config = dict(
    hop_length=160,
    encoder_fused_qkv=True,
    encoder_patch_size=[64, 2],
    decoder_width=128,
    optimizer='adamw',
    learning_rate=0.0014,
    epochs=149.4,
    weight_decay=0.0,
)
Rows from block 4 of the encoder of a small masked spectrogram model, named by matrix and row number. Rows with one number belong to one neuron. Each number is 200 + 30 x the weight over its row's rms, rounded and kept within 0 to 999. All counts start at 0.
Before each neuron's rows are labels from the 100 clips, of 14848, where the neuron reaches its largest size: "top examples" is what is common among them. Only what is clearly more common there than usual is listed. The data: short pieces for a synthesised band: melody, chords, bass and drums.
# gate: MLP gate (encoder.blocks.4.mlp.gate.weight, 848x320), inputs 0-106
# fc1: MLP up (encoder.blocks.4.mlp.fc1.weight, 848x320), inputs 0-106
# fc2: MLP down (encoder.blocks.4.mlp.fc2.weight, 320x848, transposed), outputs 0-106

top examples: kick; drums
gate.51,258,162,187,185,193,197,174,217,217,199,221,163,194,182,208,185,185,261,215,178,159,213,201,178,236,243,183,150,192,212,198,200,172,213,233,256,199,182,262,142,212,225,210,175,235,249,195,191,232,157,214,134,160,201,189,235,192,176,181,178,174,218,274,190,218,254,166,226,175,180,256,171,209,210,208,183,221,205,161,204,224,155,197,174,227,203,173,170,232,178,193,190,172,228,188,194,195,203,152,242,240,205,196,158,205,191,199
fc1.51,208,229,234,261,144,184,216,249,175,164,186,203,159,171,166,200,216,203,196,222,151,185,186,189,248,207,256,232,171,161,179,187,230,242,189,201,180,192,228,160,247,154,183,223,213,200,157,243,160,256,167,218,189,179,199,220,191,165,153,237,179,179,204,168,206,189,239,174,175,193,183,190,228,179,218,184,180,175,149,234,197,209,219,135,230,148,213,202,202,170,216,174,221,206,231,184,178,160,165,210,190,283,191,249,112,217,193
fc2.51,196,190,155,157,193,195,196,212,168,236,188,209,169,184,170,260,173,217,212,221,231,201,233,224,196,245,261,260,194,209,193,185,176,202,232,224,119,214,190,181,233,185,216,209,227,243,216,263,201,190,164,182,195,255,207,190,174,206,202,183,220,181,216,219,200,211,201,182,209,243,181,185,179,211,219,179,163,196,201,184,228,221,201,269,191,184,230,214,209,225,228,185,210,219,147,206,230,161,171,220,155,242,210,165,186,182,225

top examples: kick; drums; clap; text has "noise"
gate.30,181,168,213,219,110,179,200,202,163,239,232,212,203,206,183,172,197,220,228,240,231,150,226,180,196,220,200,240,176,162,197,191,170,220,203,194,223,223,223,151,176,233,157,216,222,207,162,211,169,154,140,194,183,171,194,144,166,189,130,201,229,214,241,224,212,184,214,193,197,202,241,174,221,186,236,216,236,166,241,218,234,187,164,214,209,173,170,186,207,265,219,202,238,227,219,192,181,198,205,214,234,182,164,164,199,216,163
fc1.30,227,210,195,191,170,179,186,215,202,150,212,281,219,179,177,240,219,147,249,237,208,162,182,147,210,232,189,235,178,246,193,212,195,175,177,246,224,228,244,185,234,195,166,168,204,200,192,209,185,143,131,176,215,199,244,205,172,226,162,162,183,225,210,217,164,210,196,188,210,164,253,205,209,215,213,229,144,167,212,241,198,138,177,218,154,215,159,195,177,203,230,231,258,231,273,239,164,196,188,227,186,243,210,167,192,222,191
fc2.30,223,198,213,198,246,220,203,187,205,213,153,204,216,146,189,216,175,201,189,197,223,242,176,249,131,213,192,176,228,238,195,243,146,178,177,202,200,246,218,203,197,229,225,215,251,235,245,207,170,220,162,180,242,124,181,220,172,180,208,213,257,204,168,179,187,162,234,191,179,197,149,254,215,225,193,262,192,237,184,157,194,197,131,173,176,218,260,183,209,154,216,187,167,162,220,207,238,219,135,179,237,160,189,208,183,205,164

top examples: clap; bowed string-like
gate.693,114,229,142,241,240,225,261,198,223,212,194,180,229,215,265,173,200,183,212,215,184,212,197,218,232,243,217,240,202,208,199,198,250,243,191,194,209,180,234,216,240,199,215,162,219,240,183,174,221,148,234,170,135,171,220,201,227,139,197,203,171,230,204,246,199,210,172,214,196,140,154,206,180,184,218,148,185,194,198,213,202,175,187,242,186,201,200,228,167,206,224,181,238,160,235,229,207,241,228,215,206,207,201,173,192,206,206
fc1.693,239,164,230,183,204,217,173,162,256,207,190,155,212,191,200,169,173,215,193,220,174,169,242,235,190,199,224,186,177,201,205,199,178,193,180,216,227,216,199,254,211,258,184,253,241,183,183,215,192,213,236,237,181,202,235,194,215,169,171,198,217,206,225,221,212,230,178,228,227,198,217,225,219,196,210,202,185,198,180,193,173,250,166,222,165,267,234,224,207,178,207,201,250,187,205,237,212,159,142,155,271,254,194,147,207,189,185
fc2.693,241,182,177,192,208,242,191,173,200,245,166,238,220,179,173,217,240,210,182,124,222,175,198,123,183,203,141,244,168,211,147,203,166,178,154,197,234,215,195,165,226,183,211,199,212,204,237,187,198,156,96,146,193,182,236,181,196,213,208,196,186,205,160,200,203,215,157,178,276,153,220,212,217,174,222,182,225,194,204,201,220,223,225,222,197,182,225,163,238,234,201,240,185,217,198,180,221,170,229,197,195,207,164,175,239,207,141

top examples: kick; drums; open hi-hat; saw pad
gate.271,255,176,182,240,190,256,252,194,159,168,206,206,186,190,217,252,236,211,185,210,162,184,246,185,155,181,198,239,188,239,247,196,183,197,250,196,209,177,235,201,189,191,191,223,235,225,193,188,187,182,230,184,197,155,194,209,191,204,257,190,177,191,218,229,208,230,184,226,243,197,217,169,201,225,150,228,222,215,214,180,193,184,164,220,172,216,155,185,172,158,242,219,160,235,221,226,196,221,179,222,179,168,206,181,178,145,141
fc1.271,276,171,210,232,183,172,256,173,197,177,204,204,196,191,221,199,258,208,198,217,194,203,211,194,268,228,164,196,257,213,197,204,200,194,243,145,226,231,209,203,161,219,199,152,181,158,194,244,197,227,217,245,137,181,179,181,263,231,243,205,159,225,217,206,223,208,217,189,222,197,167,230,226,178,140,182,196,186,258,222,234,170,192,229,154,163,179,209,142,182,181,223,129,185,210,201,225,260,218,157,149,249,255,155,215,167,170
fc2.271,238,178,182,246,185,167,158,187,194,155,235,161,166,230,218,168,199,202,230,237,245,203,234,147,208,254,127,171,206,145,218,194,223,224,213,160,275,238,199,173,191,181,207,193,204,187,200,221,169,144,259,246,183,189,159,247,225,176,247,243,187,213,196,205,226,193,153,224,228,177,168,248,177,236,181,156,158,256,214,136,182,186,136,204,152,200,201,195,177,147,216,165,198,226,131,172,219,189,217,208,187,237,206,226,255,190,163

top examples: harpsichord-like
gate.450,190,152,179,172,158,163,201,193,217,238,178,196,164,202,108,179,202,161,250,228,241,200,238,215,172,174,189,222,199,202,170,220,206,219,213,182,217,210,200,221,244,218,234,230,206,205,149,216,206,185,226,201,196,311,213,246,208,197,182,222,232,185,199,199,199,204,184,162,193,170,236,200,208,272,193,218,202,193,223,185,194,228,222,199,195,127,184,240,180,228,207,197,195,163,229,262,185,232,238,196,207,220,188,179,197,215,234
fc1.450,142,201,193,214,207,225,222,196,195,234,174,227,261,216,190,198,174,246,167,178,155,178,205,206,180,190,232,181,154,183,175,225,157,142,176,220,196,207,194,282,161,182,236,160,207,197,214,160,189,244,211,215,234,189,247,237,193,182,248,224,208,193,152,259,218,182,186,205,187,227,226,148,211,207,208,237,266,201,201,152,222,178,269,162,219,229,233,222,210,172,223,178,185,208,206,241,186,212,190,197,199,181,197,198,231,198,200
fc2.450,204,237,206,168,185,187,187,175,220,118,160,195,212,202,216,293,177,217,199,252,168,196,244,241,241,131,194,166,193,232,167,216,235,207,182,201,240,254,222,155,217,176,176,254,234,213,202,253,101,189,243,176,247,167,210,221,162,158,180,197,199,214,240,157,241,221,216,186,228,229,201,204,187,210,251,194,147,180,219,215,136,202,199,277,202,224,189,202,242,225,202,166,209,151,143,173,178,127,181,209,209,264,173,170,203,226,237

top examples: harpsichord-like
gate.288,221,242,160,219,179,141,130,174,241,160,195,165,235,223,213,233,244,208,250,178,204,209,217,184,177,270,220,215,235,162,103,188,204,203,240,234,172,224,177,193,159,159,172,227,237,188,222,234,233,189,190,227,169,251,198,170,184,260,188,154,247,237,259,230,175,229,198,202,191,186,203,164,233,209,217,151,224,208,216,189,210,182,230,202,231,174,205,182,214,246,171,194,215,183,141,190,220,176,279,197,196,262,246,187,202,164,158
fc1.288,195,212,208,263,227,156,173,164,199,244,232,188,181,179,139,208,196,234,151,258,173,225,250,212,167,231,154,192,155,224,229,222,169,194,241,263,224,184,190,182,203,249,193,141,195,222,179,177,232,231,230,246,230,231,221,149,180,208,202,228,215,198,176,210,243,226,230,136,199,231,198,207,246,189,214,212,202,129,265,164,169,160,222,162,218,240,258,216,185,232,165,236,188,249,168,169,267,178,157,141,178,214,223,176,189,157,174
fc2.288,192,184,196,249,219,191,232,211,182,145,148,186,248,182,175,183,212,217,154,174,228,168,190,219,122,178,147,200,210,224,173,273,231,232,221,212,223,197,186,140,220,163,187,245,201,199,174,160,172,195,206,147,258,203,198,159,207,172,186,225,188,195,168,168,198,192,231,208,157,205,235,237,172,183,151,212,201,176,217,238,166,236,217,260,187,194,186,246,168,202,195,146,219,193,180,169,194,221,183,190,170,207,168,154,218,232,199

top examples: kick; drums; open hi-hat
gate.671,176,210,218,190,179,175,227,233,222,190,183,200,191,183,204,232,229,168,210,157,195,181,280,188,179,221,191,196,150,182,194,239,163,203,151,204,269,208,174,172,212,189,238,170,208,194,178,185,183,200,184,215,197,177,213,174,182,205,193,211,205,166,262,255,210,167,226,218,192,204,185,181,191,204,194,188,244,195,191,272,140,191,182,199,193,196,190,152,223,180,170,189,226,194,267,230,167,220,189,182,216,237,212,202,178,170,215
fc1.671,225,143,224,196,177,154,200,226,181,132,212,177,181,219,226,229,219,222,147,216,173,170,207,175,227,217,182,213,173,199,170,142,206,128,197,186,186,189,246,235,249,156,195,196,244,190,295,189,188,201,212,262,185,175,186,189,248,215,258,172,159,232,221,191,178,211,195,224,196,174,173,170,216,209,227,217,164,164,199,187,193,228,193,162,209,165,181,211,229,212,209,204,198,207,169,228,155,213,236,199,228,167,202,212,176,218,197
fc2.671,192,207,169,181,224,173,170,216,197,244,229,156,242,201,181,196,184,203,159,215,224,184,210,230,234,197,215,218,195,203,171,225,245,201,224,277,184,182,183,210,141,199,197,224,176,211,202,265,245,219,169,203,243,167,250,232,216,214,185,156,250,178,178,194,234,162,202,186,188,227,227,179,215,190,203,159,132,218,144,182,152,152,153,225,258,192,186,220,174,218,197,196,138,178,193,167,205,181,184,168,175,174,172,161,185,191,244

top examples: harpsichord-like
gate.500,92,181,185,181,210,270,219,164,200,187,131,242,172,202,193,220,220,220,187,235,227,238,250,228,169,226,160,210,155,172,238,205,145,166,189,193,193,217,167,165,188,201,216,164,211,211,252,172,208,187,227,183,218,235,222,203,237,151,207,185,183,180,203,223,162,173,240,190,171,233,192,235,194,224,224,233,175,195,218,233,208,215,187,194,189,189,186,200,239,145,250,162,223,225,244,155,172,151,179,227,264,239,169,198,255,237,166
fc1.500,143,224,183,209,231,218,233,184,193,208,128,203,175,252,208,234,205,208,195,173,247,245,199,240,245,221,260,252,180,196,191,111,189,156,201,186,169,204,187,207,237,157,143,177,230,184,214,217,214,201,183,243,204,220,233,181,207,166,226,246,199,209,194,186,177,229,227,220,213,192,195,190,211,159,152,221,184,170,239,207,253,244,206,161,141,234,216,229,217,180,142,194,162,237,217,212,218,185,191,192,214,183,218,216,173,201,233
fc2.500,217,145,168,218,150,240,222,185,221,168,209,180,204,194,194,213,176,246,171,202,179,212,187,170,212,220,203,215,159,190,203,155,158,249,245,217,147,168,216,220,190,194,253,254,186,167,153,185,283,229,196,189,167,266,218,146,158,211,163,232,182,207,203,218,178,195,207,205,229,227,150,194,249,192,253,214,188,166,163,220,244,244,161,190,237,196,189,207,230,188,215,189,210,231,190,193,229,219,216,190,182,275,194,179,174,181,202

top examples: clap
gate.473,204,188,200,214,189,241,216,173,222,232,201,198,173,167,207,261,170,167,230,218,207,245,196,252,198,178,179,208,226,182,140,236,197,159,204,197,204,217,216,168,177,203,247,226,209,218,202,214,235,220,243,222,177,189,196,207,200,151,272,205,212,212,226,229,269,152,234,164,156,226,213,198,250,225,227,224,250,279,215,246,187,207,194,211,186,235,178,218,158,182,181,183,276,167,198,193,215,192,185,220,216,140,190,197,216,205,247
fc1.473,206,222,186,226,214,243,238,251,190,206,293,176,207,188,176,182,206,185,238,204,183,178,205,197,237,211,196,210,263,203,215,211,174,246,160,134,253,183,144,195,250,198,197,228,197,183,220,185,158,203,205,226,199,140,200,205,176,179,240,175,149,215,257,245,222,257,202,231,161,143,203,155,192,203,167,205,155,140,241,247,178,224,160,197,180,213,172,186,202,191,223,179,148,191,190,195,188,224,220,210,197,207,161,169,236,172,237
fc2.473,214,195,196,227,176,180,171,257,155,221,203,203,180,210,159,275,215,234,241,220,153,190,193,214,144,204,222,196,204,172,180,203,136,239,241,270,178,180,230,247,155,195,193,216,227,207,201,219,224,215,168,247,163,169,161,209,218,191,176,201,178,225,221,214,228,113,149,245,182,245,201,229,182,202,191,249,229,166,156,124,208,183,150,214,218,238,142,254,206,195,198,215,198,169,179,209,197,210,166,186,192,193,201,237,194,148,268

top examples: clap; clipping; text has "clipped"; flute-like
gate.138,189,220,244,256,210,259,200,176,276,198,196,199,210,205,156,242,198,161,150,176,205,155,212,229,188,223,201,171,197,210,188,167,172,249,197,202,168,233,247,187,197,151,224,208,195,184,172,181,216,161,207,166,217,232,151,198,175,219,207,160,197,171,170,160,204,172,212,220,175,138,206,154,170,183,227,251,202,152,160,217,239,194,206,226,218,232,177,200,198,188,147,185,207,153,250,247,265,196,182,254,138,144,192,175,185,233,170
fc1.138,196,221,170,250,149,194,192,188,179,176,164,216,200,196,216,250,197,203,232,198,206,235,220,223,176,167,239,172,196,212,244,203,170,188,171,231,211,192,165,196,218,223,200,235,226,217,176,230,200,163,227,257,162,211,186,236,259,252,191,227,145,173,135,157,222,204,158,203,217,146,166,232,250,222,200,201,211,190,173,247,228,197,184,174,190,164,170,215,217,189,177,264,180,193,197,227,231,150,255,223,177,153,222,239,176,196,189
fc2.138,180,259,199,162,127,244,202,215,204,182,217,209,219,167,200,187,211,172,211,153,206,196,187,184,179,173,204,220,196,184,186,161,205,250,206,255,192,212,220,255,179,162,166,193,199,224,229,217,180,161,170,214,200,146,209,189,231,206,240,195,164,194,180,244,202,187,241,154,228,190,186,158,191,198,208,179,168,242,154,206,194,165,197,218,183,164,255,230,171,194,226,211,178,155,269,172,183,169,189,181,202,178,200,170,185,167,188

top examples: kick; drums; open hi-hat; snare
gate.550,147,186,237,241,158,202,206,183,220,247,173,215,206,155,187,215,250,223,186,110,208,218,264,184,173,218,167,202,210,192,163,148,189,190,174,216,241,127,173,188,179,179,150,179,219,202,201,224,212,189,186,196,173,206,188,249,230,250,222,166,130,212,228,177,223,204,280,188,244,226,230,207,213,226,173,186,242,200,176,209,196,217,148,144,201,209,200,177,158,166,225,226,176,203,219,218,205,191,174,245,176,184,182,204,143,194,120
fc1.550,233,221,195,202,174,192,244,163,170,167,184,248,208,271,175,241,162,214,198,217,162,188,212,171,199,218,189,182,188,205,195,209,261,177,210,207,219,181,213,204,204,192,161,189,198,225,157,130,218,189,183,212,250,202,205,199,238,213,223,191,212,184,188,176,177,264,177,234,188,253,196,208,237,249,123,247,227,199,248,194,221,217,178,123,202,180,207,169,141,181,209,194,211,180,222,155,223,253,180,253,176,207,199,236,193,179,196
fc2.550,223,178,255,187,179,228,249,232,204,148,157,207,190,175,270,237,197,139,201,211,169,246,210,197,153,179,245,180,226,193,187,194,247,211,217,221,219,211,220,225,165,175,238,228,191,178,185,188,228,193,159,158,205,220,179,112,158,191,172,228,145,173,191,222,175,182,188,209,173,212,246,211,198,207,215,213,227,215,171,212,249,158,184,192,152,198,188,178,235,244,203,199,141,214,214,208,231,244,248,204,185,246,212,211,212,221,132

top examples: harpsichord-like; ride cymbal
gate.253,222,217,234,183,187,164,142,193,225,171,192,241,189,193,224,202,275,213,186,202,225,238,199,204,196,172,205,161,249,259,183,233,187,192,256,249,227,200,209,155,187,238,138,218,195,139,181,215,215,248,213,176,247,199,188,234,219,219,176,169,263,185,242,144,174,216,198,211,185,143,195,243,260,233,231,210,152,226,189,282,203,175,169,180,160,130,238,185,244,218,253,214,163,235,186,179,204,236,214,194,218,293,220,118,243,244,210
fc1.253,224,245,255,163,220,201,167,180,195,257,230,170,212,255,131,215,182,169,192,224,240,188,240,222,242,221,167,140,226,169,184,139,192,188,167,174,147,217,250,254,211,189,175,162,184,195,191,185,211,173,188,160,131,166,170,169,192,148,189,208,183,175,233,185,200,213,218,138,232,134,271,196,216,170,159,182,296,191,162,292,222,206,208,197,152,182,186,240,200,216,189,280,178,197,225,217,195,179,248,220,254,200,206,207,218,147,178
fc2.253,209,145,174,183,187,191,237,233,205,213,195,178,210,178,192,201,171,209,255,190,232,157,194,198,151,209,204,259,237,207,190,189,177,207,250,244,203,235,178,199,230,186,220,199,248,188,157,178,197,269,239,170,186,251,253,184,172,170,217,191,153,182,201,201,188,217,159,128,232,189,192,240,236,211,183,174,174,233,164,147,202,136,192,219,187,215,147,220,199,154,217,185,152,186,208,208,234,149,157,252,200,157,220,226,201,247,157

top examples: piano-like
gate.575,243,206,249,208,255,215,203,123,201,209,230,187,213,234,193,180,231,182,242,232,216,188,182,228,215,246,202,263,176,207,194,172,169,230,210,181,236,213,170,158,193,199,237,205,141,170,204,191,153,177,206,165,216,200,192,185,195,171,160,236,196,232,184,180,261,188,173,187,239,177,227,181,212,203,162,176,169,253,222,198,191,207,203,237,199,196,218,157,163,213,191,215,157,219,166,165,144,243,242,221,187,223,184,201,222,207,187
fc1.575,174,239,210,171,244,249,255,177,216,223,176,256,223,217,203,178,178,233,201,195,237,197,241,240,204,269,222,179,201,182,166,149,185,207,159,215,192,214,214,184,222,197,182,261,147,199,197,212,157,235,203,181,233,203,131,264,170,191,180,204,207,207,190,225,227,223,168,186,268,205,206,163,188,234,206,181,152,190,251,190,156,167,203,198,236,242,165,217,218,216,206,225,199,193,245,203,140,160,165,218,190,211,195,178,215,129,202
fc2.575,219,220,149,231,203,223,180,217,216,182,128,191,285,152,209,213,181,163,261,190,159,163,188,240,202,229,157,196,182,210,171,156,206,173,221,207,202,156,214,228,242,167,195,157,179,197,200,229,205,215,250,152,168,238,176,162,165,160,203,190,193,204,177,212,217,203,175,224,203,222,252,209,229,214,199,215,189,280,178,297,188,191,179,191,220,181,156,189,179,203,225,208,212,239,278,169,243,259,247,148,163,225,145,178,174,180,189

top examples: harpsichord-like
gate.525,221,211,223,172,220,210,173,222,201,177,266,155,252,183,229,229,213,219,185,205,197,178,268,260,155,209,179,241,211,166,219,235,159,208,176,201,152,176,184,216,236,246,194,203,196,215,189,190,140,165,198,205,173,213,221,213,190,192,170,159,237,189,200,202,222,170,211,183,224,168,233,268,198,197,241,216,177,251,186,231,174,225,177,146,251,225,213,228,131,226,246,159,212,252,225,204,233,172,239,191,210,200,208,190,185,174,149
fc1.525,224,189,179,168,187,158,195,253,164,211,194,288,186,164,215,155,144,255,258,200,161,171,194,171,136,220,216,212,253,200,176,186,233,246,220,190,237,167,209,198,207,234,217,222,206,213,197,172,205,171,210,229,183,188,138,209,213,199,163,249,174,191,179,264,226,213,201,217,193,183,193,215,237,236,227,235,237,157,227,213,155,186,186,269,191,202,194,223,150,178,202,260,178,206,198,183,196,182,189,200,171,160,259,205,214,184,219
fc2.525,194,225,225,186,199,169,183,219,201,158,210,220,234,160,212,252,216,256,237,227,170,140,203,231,184,241,239,195,212,174,191,229,167,184,116,258,269,191,222,198,219,179,184,204,200,166,183,213,207,256,233,192,176,193,223,211,251,182,198,211,183,249,176,184,207,197,232,185,147,196,230,188,215,209,185,178,190,205,113,276,179,204,194,192,204,228,216,218,224,224,152,220,263,197,233,188,161,167,193,150,171,207,174,182,172,190,242

top examples: piano-like; clap
gate.58,182,205,232,208,198,233,166,185,201,130,188,228,181,231,232,182,165,187,187,192,215,272,167,184,211,193,196,165,212,197,183,244,148,171,205,174,191,177,242,222,158,178,203,243,185,187,179,190,206,239,211,208,147,211,174,193,131,183,207,234,223,197,239,174,223,177,212,201,230,183,189,239,201,210,242,185,196,139,196,201,180,161,209,235,160,222,165,184,276,152,196,212,188,229,178,252,183,212,204,155,137,151,246,218,183,168,191
fc1.58,235,204,233,213,210,192,219,163,173,190,228,169,227,218,192,175,220,196,211,175,178,247,201,192,243,264,260,207,209,205,161,234,189,204,228,237,161,237,209,218,234,184,236,200,172,229,204,190,232,209,207,203,173,213,160,204,188,232,232,221,218,223,191,164,215,138,202,187,176,211,196,197,236,205,161,185,219,171,217,179,187,237,266,218,212,187,227,206,226,211,214,246,141,199,180,189,200,181,168,257,219,187,205,265,149,231,237
fc2.58,202,185,227,194,200,184,175,219,161,246,293,156,160,191,213,158,209,178,229,242,161,228,134,222,203,166,216,222,178,231,220,231,147,174,198,197,206,243,233,160,196,220,189,231,265,168,223,232,239,256,145,169,186,233,254,220,174,189,234,207,199,238,199,252,207,183,247,268,216,229,238,187,180,207,201,205,271,220,210,212,206,200,191,153,186,185,185,267,245,200,224,245,177,155,175,223,178,216,155,143,232,170,233,192,153,255,182

top examples: kick; drums; open hi-hat; clap
gate.650,180,197,189,234,162,173,179,189,173,209,211,163,193,250,209,199,205,170,170,178,168,262,202,204,201,190,214,205,210,232,226,213,140,196,196,220,209,194,247,177,239,198,153,183,222,181,231,192,193,207,184,196,138,135,212,196,253,277,181,265,159,200,221,163,195,171,219,158,120,226,158,207,203,208,172,214,224,159,241,224,200,180,237,243,210,233,226,203,154,218,226,187,183,243,173,271,194,196,193,211,138,175,180,189,193,169,178
fc1.650,191,200,170,169,191,162,240,218,226,188,196,192,176,204,191,202,192,209,145,187,163,157,166,176,201,178,197,171,222,211,247,196,204,217,236,243,188,205,206,202,193,165,181,204,193,169,188,230,175,218,263,240,249,234,204,234,219,218,232,182,229,219,225,166,183,232,191,212,249,151,220,212,175,184,208,244,167,207,212,193,202,177,272,172,221,182,177,143,237,182,222,178,161,169,229,123,166,230,158,187,197,223,190,236,194,261,227
fc2.650,198,206,163,133,195,202,257,221,171,229,193,230,264,193,194,196,188,177,241,189,198,221,173,142,220,146,220,197,200,209,188,174,202,196,233,185,215,169,192,244,161,197,246,182,141,168,163,229,230,142,236,177,185,219,188,173,219,193,167,193,179,210,202,234,274,227,161,196,228,222,208,202,202,178,212,251,245,208,202,186,250,243,164,202,159,203,144,210,212,199,215,256,216,185,203,264,198,170,260,176,212,205,203,197,215,227,174

top examples: harpsichord-like
gate.9,160,206,234,187,251,209,156,253,211,159,172,195,240,199,199,147,215,164,186,203,191,194,223,272,193,214,204,192,225,150,203,236,250,199,228,191,177,192,159,162,218,231,192,242,194,164,239,272,176,189,252,249,242,155,246,185,166,182,197,155,188,199,232,197,240,196,186,188,217,226,175,229,197,166,233,187,157,222,195,253,185,252,225,228,194,208,195,226,156,211,210,226,205,226,165,212,202,202,216,189,201,171,209,237,241,197,188
fc1.9,195,124,208,214,209,245,226,161,225,167,206,247,211,235,173,216,166,195,200,216,199,195,172,167,190,228,223,279,199,222,188,171,145,162,178,213,218,190,258,165,214,221,205,176,195,195,197,190,225,199,193,246,203,236,194,150,229,191,256,230,192,206,208,244,216,163,157,211,196,202,210,195,236,132,148,180,249,244,199,228,184,171,230,226,145,194,235,197,123,213,190,224,223,221,188,224,205,223,220,209,179,187,165,226,163,170,153
fc2.9,208,197,188,197,153,195,259,184,233,200,160,227,274,226,227,214,215,224,188,235,165,151,198,250,193,204,189,184,187,188,203,233,186,215,175,176,189,179,183,208,186,228,191,189,188,216,146,134,202,229,201,168,248,200,202,192,196,222,218,190,204,241,229,175,173,213,176,179,221,206,221,227,177,245,239,236,145,149,220,171,246,161,252,271,172,184,209,227,246,237,160,148,214,163,227,191,178,138,207,160,220,240,146,198,229,237,221

top examples: piano-like; plucked string-like
gate.53,161,214,168,213,171,176,152,232,223,206,242,242,139,229,252,208,159,218,214,246,196,188,201,222,179,197,172,202,175,187,231,137,183,189,214,162,205,186,171,178,200,227,192,235,201,169,162,170,256,197,175,221,206,199,226,201,158,215,216,203,210,237,238,228,231,256,233,142,256,167,211,226,187,245,223,267,185,206,255,210,228,225,163,253,203,190,209,238,210,195,150,209,169,196,225,157,186,208,186,172,157,184,211,176,225,165,216
fc1.53,233,191,216,173,215,212,177,211,182,177,154,204,210,210,175,202,182,265,172,197,216,219,173,211,210,210,162,203,253,188,160,196,158,202,180,181,199,126,212,180,177,190,172,172,176,181,227,187,248,235,179,193,207,154,244,218,235,227,195,169,211,235,217,177,182,192,193,211,289,215,190,226,162,209,241,250,253,224,172,176,191,199,134,242,195,222,198,133,153,200,253,206,180,189,193,225,247,260,166,185,201,150,212,181,143,294,166
fc2.53,175,187,135,243,180,235,174,202,217,154,212,159,220,218,206,191,188,189,201,200,226,165,215,177,225,194,212,203,211,185,174,202,229,146,198,206,205,210,179,207,229,194,175,250,208,233,217,223,210,213,240,202,175,226,230,193,210,191,145,258,203,192,219,189,212,206,244,172,179,205,194,171,255,170,265,144,145,217,205,236,151,190,199,236,222,206,205,187,213,161,197,214,182,207,136,216,169,217,186,222,172,206,235,243,159,170,288

top examples: key: E minor; key: E major
gate.357,259,204,199,201,233,242,151,165,205,214,208,204,213,189,164,217,256,251,222,215,194,132,238,204,133,188,181,251,192,169,206,208,210,203,155,168,222,193,201,214,175,216,244,171,209,203,138,168,251,193,135,178,129,178,147,169,175,208,196,201,185,236,161,224,208,190,180,205,180,134,164,239,208,201,194,176,232,213,220,153,228,180,246,204,180,189,210,207,209,165,175,248,189,194,132,173,153,245,137,168,251,231,149,231,193,238,186
fc1.357,225,190,122,206,192,183,202,213,223,212,210,219,168,197,240,219,198,165,243,214,192,202,226,174,187,195,238,224,171,305,261,189,224,202,176,195,220,145,125,168,226,143,210,212,197,199,171,155,201,200,182,179,176,184,231,191,197,218,202,231,205,194,208,190,217,200,174,159,168,159,233,182,151,216,192,209,220,251,216,173,194,198,164,168,175,213,224,202,229,230,224,220,189,181,218,158,238,179,227,241,162,228,201,184,183,202,188
fc2.357,170,238,245,225,185,194,217,143,150,215,181,222,206,195,260,192,226,178,203,196,158,189,203,176,236,220,150,208,175,207,166,212,184,179,197,195,189,162,222,190,220,217,179,177,232,218,214,217,211,201,198,203,208,247,256,161,190,199,221,188,187,153,187,247,240,189,198,210,187,187,164,138,171,232,240,193,213,195,226,200,229,180,203,249,187,173,172,225,203,156,258,187,205,205,271,189,221,186,188,172,211,228,183,228,214,252,203

top examples: harpsichord-like
gate.365,203,260,190,230,213,170,153,193,180,152,206,218,217,192,205,211,206,204,223,208,184,181,226,180,184,229,212,193,182,209,211,157,195,240,167,195,221,171,216,158,238,225,209,198,181,205,196,146,187,205,197,230,210,243,160,169,199,203,195,164,227,174,191,208,249,177,158,189,186,217,220,178,271,240,183,192,220,123,195,203,207,197,161,177,214,225,151,206,213,182,148,194,187,243,150,157,186,222,211,227,171,190,216,194,186,207,182
fc1.365,152,198,220,186,221,186,257,206,286,192,179,194,202,182,185,178,225,180,158,187,228,207,241,178,190,200,176,219,173,216,213,229,192,191,257,133,250,187,165,151,229,203,236,269,168,193,140,220,202,152,215,175,225,230,185,206,194,229,221,218,161,173,179,262,236,182,227,218,246,205,206,169,211,160,206,173,197,182,189,221,192,201,234,199,214,196,208,213,241,223,179,178,139,224,215,199,232,206,181,267,175,191,146,166,199,260,209
fc2.365,197,214,166,227,146,172,258,235,181,224,239,250,161,195,189,198,233,190,197,170,215,179,162,207,225,160,234,179,151,177,198,173,238,237,230,148,225,148,185,199,208,207,208,222,229,197,193,227,177,217,203,231,201,209,231,170,187,204,208,207,183,192,201,229,220,151,202,198,192,195,236,212,177,215,225,247,257,220,213,186,238,244,246,224,175,213,208,171,180,195,216,254,236,201,205,246,244,188,248,172,231,242,228,187,201,186,196